Weights of a small image classifier: arch vit, width 160.
Rows from block 9, named by matrix and row number. Rows with one number belong to one attention dimension. Each number is 128 + 32 x the weight over the matrix's rms, rounded and kept within 0 to 255. All counts start at 0.
# q: attention query, key and value (stacked) (model.blocks.9.attn.qkv.weight, 384x160, the q third), inputs 0-159
# k: attention query, key and value (stacked) (model.blocks.9.attn.qkv.weight, 384x160, the k third), inputs 0-159
q.13 [ 87 209 188 126 165 150 117  88 116 126 107 145 143 173 170 129  80 141 162 192 131 142  98 122 139 160  99  67 101 164 166 111 116 142 101 126 159 123 157  94  71 172 163 135 146 143 123 106 159  55 145 119 105 148  89 116 132 110  96  84 153 135 130 164 157 153 135 160 208 192 141 143 188  86 128 113  67  89 145 107 160 128 104 113 112 151 115  63  89 156 145 113 134 104 148  94 149 118 117  89 171  94  80 135 155  91 136 136 199 156  79 107 114 161 154  99 153  63  71 136 110  75 155  61  80  81  90 174 162  74 156 139 135 164 144 136  97 139 100 178 181 127 130 159 143 129 114  95 142  75 134 117 167  82 124  92 119 134 135 151]
k.13 [ 96 164 133  99 100 150 153 189 113 126 126 125  74  83  75  62 122 131 111 186 174 132 126  88 119  75 183 131 181 111  79 120  94  95 126  75 185 115 151 161 138  88 126  85 157 101  75 167 214 124 136 148 233 148 159 124 151 126 151  98 141 121 172 112  76 124 125 128  98 199 138  99 131  85 130 117  80  87 178 121 136 172 121 195 102 108 150 140  98 126 162 187  65 126  83 111  86 209 140 129 176 129 127 167 122 156 125 163 143 156 122  53 145  70 104  86 136 100 171 148 188 155 101  88  88  86  58 172  40 171  86 123 151  68 131 106 104 135  86 121 107 101 116 163 145 154  95  98 131  46 152 155 204 139 174  80 165  92  84  74]
q.14 [118 156 110 149 142 158  92 129 185 158 109 166 161 101 124 115  88 114  67  83 117 122  75  81 166 149 130 123 134 116  96  81  58 107 112  73 125  93  94  60 144  81 145 110 128 135 127  99 105  99 101  98 161 134 132 131 168 115 146 152 166 146 120 148 109 110 186 131  65 146 144  89 106 127 122 134  67 117 149 190 129 130 154 126 131 163 132 159 105 160 121 140 108 167  96 116 118 187 115 174 141  99 111  94 152 161 160 154 113 120 127 110 132 127 144 159 126 152 110 109 159  99 108  94 131 140 118 108  95  94 110  97 141 150 156 127 196 126 166 153 151 139 120 169 133  78 115  43 137 149 103 143 161 130 105 147 169 134 189 153]
k.14 [130 152 101 128  85 205 117 120 112 122  74 107 147 116 104 112 133 168  78 117 134 159 125  76 132 111  98 147 134 139 140 126 119  81 117  94 144 137 182 160 154 141 175 150  87 130 194 104 135 162 131 114 177  91 136 188 137 121  92  93 140 137 125 125 122 145 130 149 201 117 163 111 137 108 142 120 114 167  84 117 125 122 177 190 116 114 144 123 133 179  80 178  94 113 167 174 107 162 167 147 157 172 115 135 121 124 148 126 159  60 110 132 149 125 122 162  56 110 104 105 153 149 145 106 103  89 135 120 152  95 196  79 131  86 125 141 120 134 137 129 136 140 171  97 120  77  92 111 137 202 148 121 119 107 134  85  95 138 103 110]
q.15 [148  86 102 110  89  92 103 139 102  82 143 117 108  79 136 143 165 163  61 102 116 125 155 135 143 135  81 170 140 130 123 131 113 160 157 143 156 163  73 139 115 141 107 116 147  86  95 160 180 176 154 138 120 190 149 128 138 100 181 118  90 134 125 161 147 151 124  92 190 120 111  84 137 133  92 110 104 109 189 108 127 176 157 110 149 111 127 116 121  93 129 169 149 104 114 145 110 117 112 125  38 137 140 106 142 153 120 142 145 135 176  82 141 114 137 148 113 207 172 131 114 143  72 123  90  95 139 176 114  96 146 137 118 101 136 167 136 164 102 113  87 168 152 151 105 154  95 121 136 114 189 105 102 155 115 142 169 133 126 107]
k.15 [ 84 142 130 118 120  88 157 121 138 145 135 116 118 147 128 114 140 153  96  82 135 139 133 134 135 133 121 101  63 196 134 123 167 112 132 146 163 135 132 115 152 124 110  91 123 163 128 133 143 129 101  89  98 122 168 160 121 130  90 106 174 120 115 204  97 153 163 148 129  89 135  77 142 149 153 131 149 112 153 147 146 140 101 112 171 160 101 153 151 102  89 118 126 105 106 114 123  85 204 123 148  70 189 160 127  88 164 132  81 129 142 160 153 147 103 137  98 120  89 149 111  79 102 189 181 110 206 121 151 134 120 124 110 118 130  85  97  80 144 103 116 128 139 188 166 116 152 180  91 115 155 122 110 131 130 139 148 102 146 156]
q.16 [ 96 121 170 152  91 149 104  94 125 118 112 169 191 191 124 131 191 105 149 140 130 167 110 121 140 103  22  82 150 143 124 127 120 149 128  58 101 128  98  65 145  92 120  80 185  84 115  90 130 111 123  73 129  75 135 127  76 134 157 131 126 236 159 171 174 127 173 168 123 109 152 136 108  93  82  80 137 120 132 158 105 114 148  70 165 133 162 117 162 180 100 201 153  77  73 138 190 153 110 129 126 108 124 110 135 148  68 143 151 138  99 118  84 104 138  99 164 161 200 154 144 158 138 114 142  82 112 156  71 102 145 186 128 121 113 121 123 103 146 165 180 105 116  88 113 107 133  71 189 110 149 104  58  57 162 175 128  76 141 121]
k.16 [159 122 208  92 119 118 136 139 116 168 146 170 199 121 132 120 109 212 150 160 113 160 152 149  70  83 173 107 185 114 138 175 118 169 126 169 125 128 124 136 113 129 109 101 166 164  66 146 181  98  93 131 139 138 150 159  60 124 118 117  86 139 143 182 132 154  95 124 163  77 116 114 195 116 122  91  93 128 107 119 119 129 114 144 121  99 137  86  76 125  74 130 140 146  96 153  99  72 143 160 171 104  97 197 152 124 106 172 151 122 135 122 186 168 145  76 108  53 118 153 133 119 136 131  90  63  58  87  77 121 150 126 138 135 138  93 151  72 130  82 234 157 126 175 136 168 124 103  87 104 143 124 128 138 160  85 100 128  74 105]
q.17 [137  93 151 159 155 116 122  95 126 105 148 125 135  90 170 121  70 107  96 110  96  83 151 140 121 169 120 161 123 136 138 116 138 112  99 165 139 159 177 155 103 105  64  98 130  86 161 121 200 118 123  81  58 123 135 122 170  96 178 111  91 128 111 176 115 166 109 130 141 126 167 115 168 113  93 101  83  52 194 118 167 131 111 171 160 145 104 106 121  99 103  71 134 125 144 116  94  97 118 122 136 127 134  63 135 112 132 152 168 115  94  92 121 202 168 124 120 168 167 116 105 131 134 104 153 112  81 156 158 129 161 162 175  99 125 175 109 171 153  88 113 156 176 149 137 151 122 146 104 116 133  99 159 152 112 117 103 113 138 106]
k.17 [121 128 128 175  88 116 129 133 101 159 117 120 120  98 114 118 174 114  89 147 135  69 121 124 169 172 150 169 130 133 141 141 164 105 147 122 129 119 173 111 106 101  99 121 164 103 135 144 136 105 174  74 110 148 163 107 115 123 193 134 172 119 146 102 111 121  76 213 155 145 119 105 117  78 122 133 161 115 121 129 116 120  80 141 135 145 117 166 119  87 131 140 140 134 114 113  86 159 171  90  96  61  89 138  94 140 178 100 124  94 116 133 145  99 107 144 146 116  85 105 153  93 134 167 112 146 118 159 153 118 157 134 131 121 125 115 131 143 147 123 163 154  62 195 161 177 149 130 151 147 131 156  93  84 153  85 149 115 126 105]
q.18 [127 136  56 110  81 115 166 131 133 169  70 110 165 116  55 118 147 157 169 152 118 196 123 182 146  68 132 152  98 111 167 127 166 129 109 140  97  82 139  89 138 142 137  80 171 143 137  75 121  90 125 118  90 157 164 125 114 106 165  70 118 158  85 140 117 108 124  93 138 201 193 125 177 172  89 127 168  83 155 107 100  95 149  68 175 179 191  70 181  98  96 176  95 106  68 186 139  74 102  72  97 150 114 182 159 145 126 132 106  92  94 115 134  75 101 148 196  96 125 144 145  96 130 180 125 149 147 104 132  98 165 121 116 145 174 159 108 122 134 167 143 137 101 126 124 147 136 106 120  90 104 154 167 108 175  67 134 120 115 200]
k.18 [ 85 115 105  75 159 129  97  94  76 137 179 142 182 101 132 145 169  99 162  98 122 110 100 123 168 162  90 100  97  76 159  90 103 109  91 138 123 143  76 179 108 104 143 172 134 130  95 117 127 148 128  83 112 154 124 128 131 107 108 141  54 174 148 116 148 193  83 132  84  94 124 139 127 132  98 117 153 117 118 115 135 121 182  90 127  84 149 105  85 122 155 148 134 214 130 109 151 118 160 149 160 120 127 105  94 161 179 128 150 110 143 191  71  83 182 157 112 178 157 135 155 130 162 149 165 149 134 109  77 126 105 135 143 184 151 118 129  95 113 166 135 109 150 156 128 167 143 117 128  80  54 142  93 169  95 108  74 110 107 121]
q.19 [122 147 143 159 127 125 166 125 168 150 113 164 130  95  94 103 124 148 172 159  86  90 123 118 162 102 135 175 115 100  98  97 118 107 123 184 164  92 115 122 128 133 165 157 135 106  57  68 124 178 180 141  93 129 149 100 111 107 164 167 131  98  91 119  89 132 127 114 113 124 148 169 170 110 120 179 187 123  81 152 139 118 141  61  82 214  98 110 118 121 129 150 153 183 160 171  60 152 109 135 166  72 148 108 133 140 138 146 159 139  96 137  99 145 118 151 123 107  87 116 117 187 109  71 158 196  98 130 174 156  57 119 139 134  87 149 141 120 181 103 135 135 157  66 126 149 151 105  65  81 126 121 126  95 132 120 131 146 147 141]
k.19 [101 132  82 116 159 146  98 132 108  96 108  78 128 116 136 125  75 139 146 154  80 159 129  99 147 142 123 122 111 117 136 168 108  98 108 187 134  98 118  86 198 133 182 151 143  97 130 114 160 166 104 114 144  89 135 128 126  88 122 145 187 147 111 116 148 138 105 117  78 170 180 147 121 112 128 136 175 109  89  92 108 123 160 150 167 135 172 115 150 129 103 172 161 149 123 151 147 147  76 152 123 145 136 119 101 132 170 125 135 163 149  68 101 108 110 131 117  96  68 122 151 120 153 146 118  76 186 122 124 117 161 162 144 134 153 159 135 168 135  84 133 175  80 144 130 101 103 124 126 112 120 125  66 104 121 158  92 165 124 176]
q.20 [149 131 115 189  92 116 138 171 123 154 163 127 161 138 140 108 127 159 116 129  98 147 114  68 124 129  80 128 145 126 142 137 138 138  83  70 107 132 113 145 183 119 111  75  95 136 125  88  95 142 146 116 111 163 176  69  86 124 121 148 129 145 194 134  51 103  95  83 122 158  82  71 126 136 108 132  77 167 167 155 134 143 131 123 125 174 148  91 151 162 192 137 145 110 119 113  57  92  74  74  89 195 107 123  90 169 143 100 122 129 170 149 190 126 128 138 143 202 124 139 133 137 134 157 137 132 180 203 159 103 112 152  96 133 116 126 108 181 143  85 112  57 117  63 109 102 151 165 171 191 126  97 137 147 173 109 114 133 152 123]
k.20 [116 118 145 128 163 115 185 137 142 120  90 140 145 120 175 161 142  68 158  81  82 114  93 154 135  89 135  94 104 135 186 112 153 139 149 146 110 135 152 112 165 115  81 183 111 148 157 120 148 134 152 142  82 128 112 197 132 111  84 125 100 155 131 110 153 175  90 159  89 100 142 107  91 148 134 112  82 120 115 164 130 128 163 123 143  91 117 155 165 105  92  94 146 167  99 119 120 105  91 132 177 137  72 131  82  94 118 108 150 138 151 147  56 158 130 128  53 148  88 137 128  98 143 157 164 128 129 162 135  91 190 119 158 162 155  98 133 102 147 176 138 143 142  96 160 107 160 190 101 106 111 161 117 153 132 127  97  75 173 156]
q.21 [ 97 146 121 137 113 145 129 189 123 109 171  73 123 115 146 107 167 107 138 106 139 139 169 120 113 152  83  91 120 154 143 166 170 119 184 143 130 106 106  98  76 123 146  95 138 126 175 184 116 112 103 116 118 124 159 101 113 107 142 176 124 183 171 134  77  51 116 124 175 177 129  53 144  67 149 121 127 101 150 112 116 141 165 151 105 190 148 125 166 105 114 124 119 119 130 144  45  87  89  63 129 151 106 161 181  40 156 120 156 136 151 129 186 100  92  99 122 173 119 162 136 115 139 166  75  84 104 154 184 102 194 143  78 126 149 127  88  98 135  86 108 103 130 109 163 121 132 147 136 119 176  68 111 136 128 106 171  91 150 145]
k.21 [121  73 134 152 167  79 128  72 119 172 167 116 168  82 122 156 121 107 167 114 149 127 131 156 145 125 100 136  75 110 139  90 169  59 155 116 122 116 129 136 107 125 133 166 123 106 141 186  95 151 159  96  94 123 138 139 181 117 141 127  96 134 174  95 131 118  96 199 107  91  84 108 116 123 157 138 132 131 141 100 142 160 119 118 160 103 173 128 151  39 145  90 190  95 147 118  41  89  97 111 111 153  93 145 202 159 149 173 113 137 134 170  55 110 156  91 112 112 104 108 108 151 148 127 158 101 171 102  80 164 117 135 154 123 143 100 120 104  72 131 146 117 134 124 144 155 154 170 138 108  64 182 112 153 135 156 139  83 151 156]
q.22 [131 164 169 193 121 118 135 156 130 102 124 169  99 161 120 151 166 129 105  67 172 163 182 113 164 128  71 131  68  67 168 122 155 156 133 143 153 140 123 100 148 109 200 156 131  71 150 130 103 135 150 131  94 104 184 118 128 168 155 119 147 126  71  74 143 115 137 140  70 148 154 123 168 168 181 192 123 119  92 126 140 172 148 117 103 135 142 140 108 107 117 157 189 109 139 132  92 188 107 128  83 112 116 162 162 135 113 169 108 131  90  88 123 100 165 152 181 156  50 128 145 154  98 158  71 142 135 101 150  50 140 135 143 118 146  75 124  97 115 108 104  88  87 117 121  94 144 126 125 136 117 156  82 106  83 164 103 118 134 138]
k.22 [ 90 121  96  87 120 132 115 156 150 165 186 118 119  96 170 131 153 180 185 121 119 135 132 123  96  96 100 128 118  74 130 122 111 150 153 185 118 152 121 137 128 206 167 144 123 148 148 138 112 188 115  95 100  77 113 148 150 132 115 161  70  17 189 118 129 115 137 124 124 138 205 146  46 124  82  94 112 115 123 164 112 132 138 133 122 136 186 158 156 151 129  35 126  91  90  99 155  93  80 203 129 103  81 169 130 137 140 188 113 125 143 120  74 119 145  67 118 153  82 113  93 124 153 153 168 161 124  99 119 121 143 117 191 115  80 146  87  88 109 137 227 181 110 105  68 104 155 135 113 144  52 101 144 178 158 152  99 122 122 129]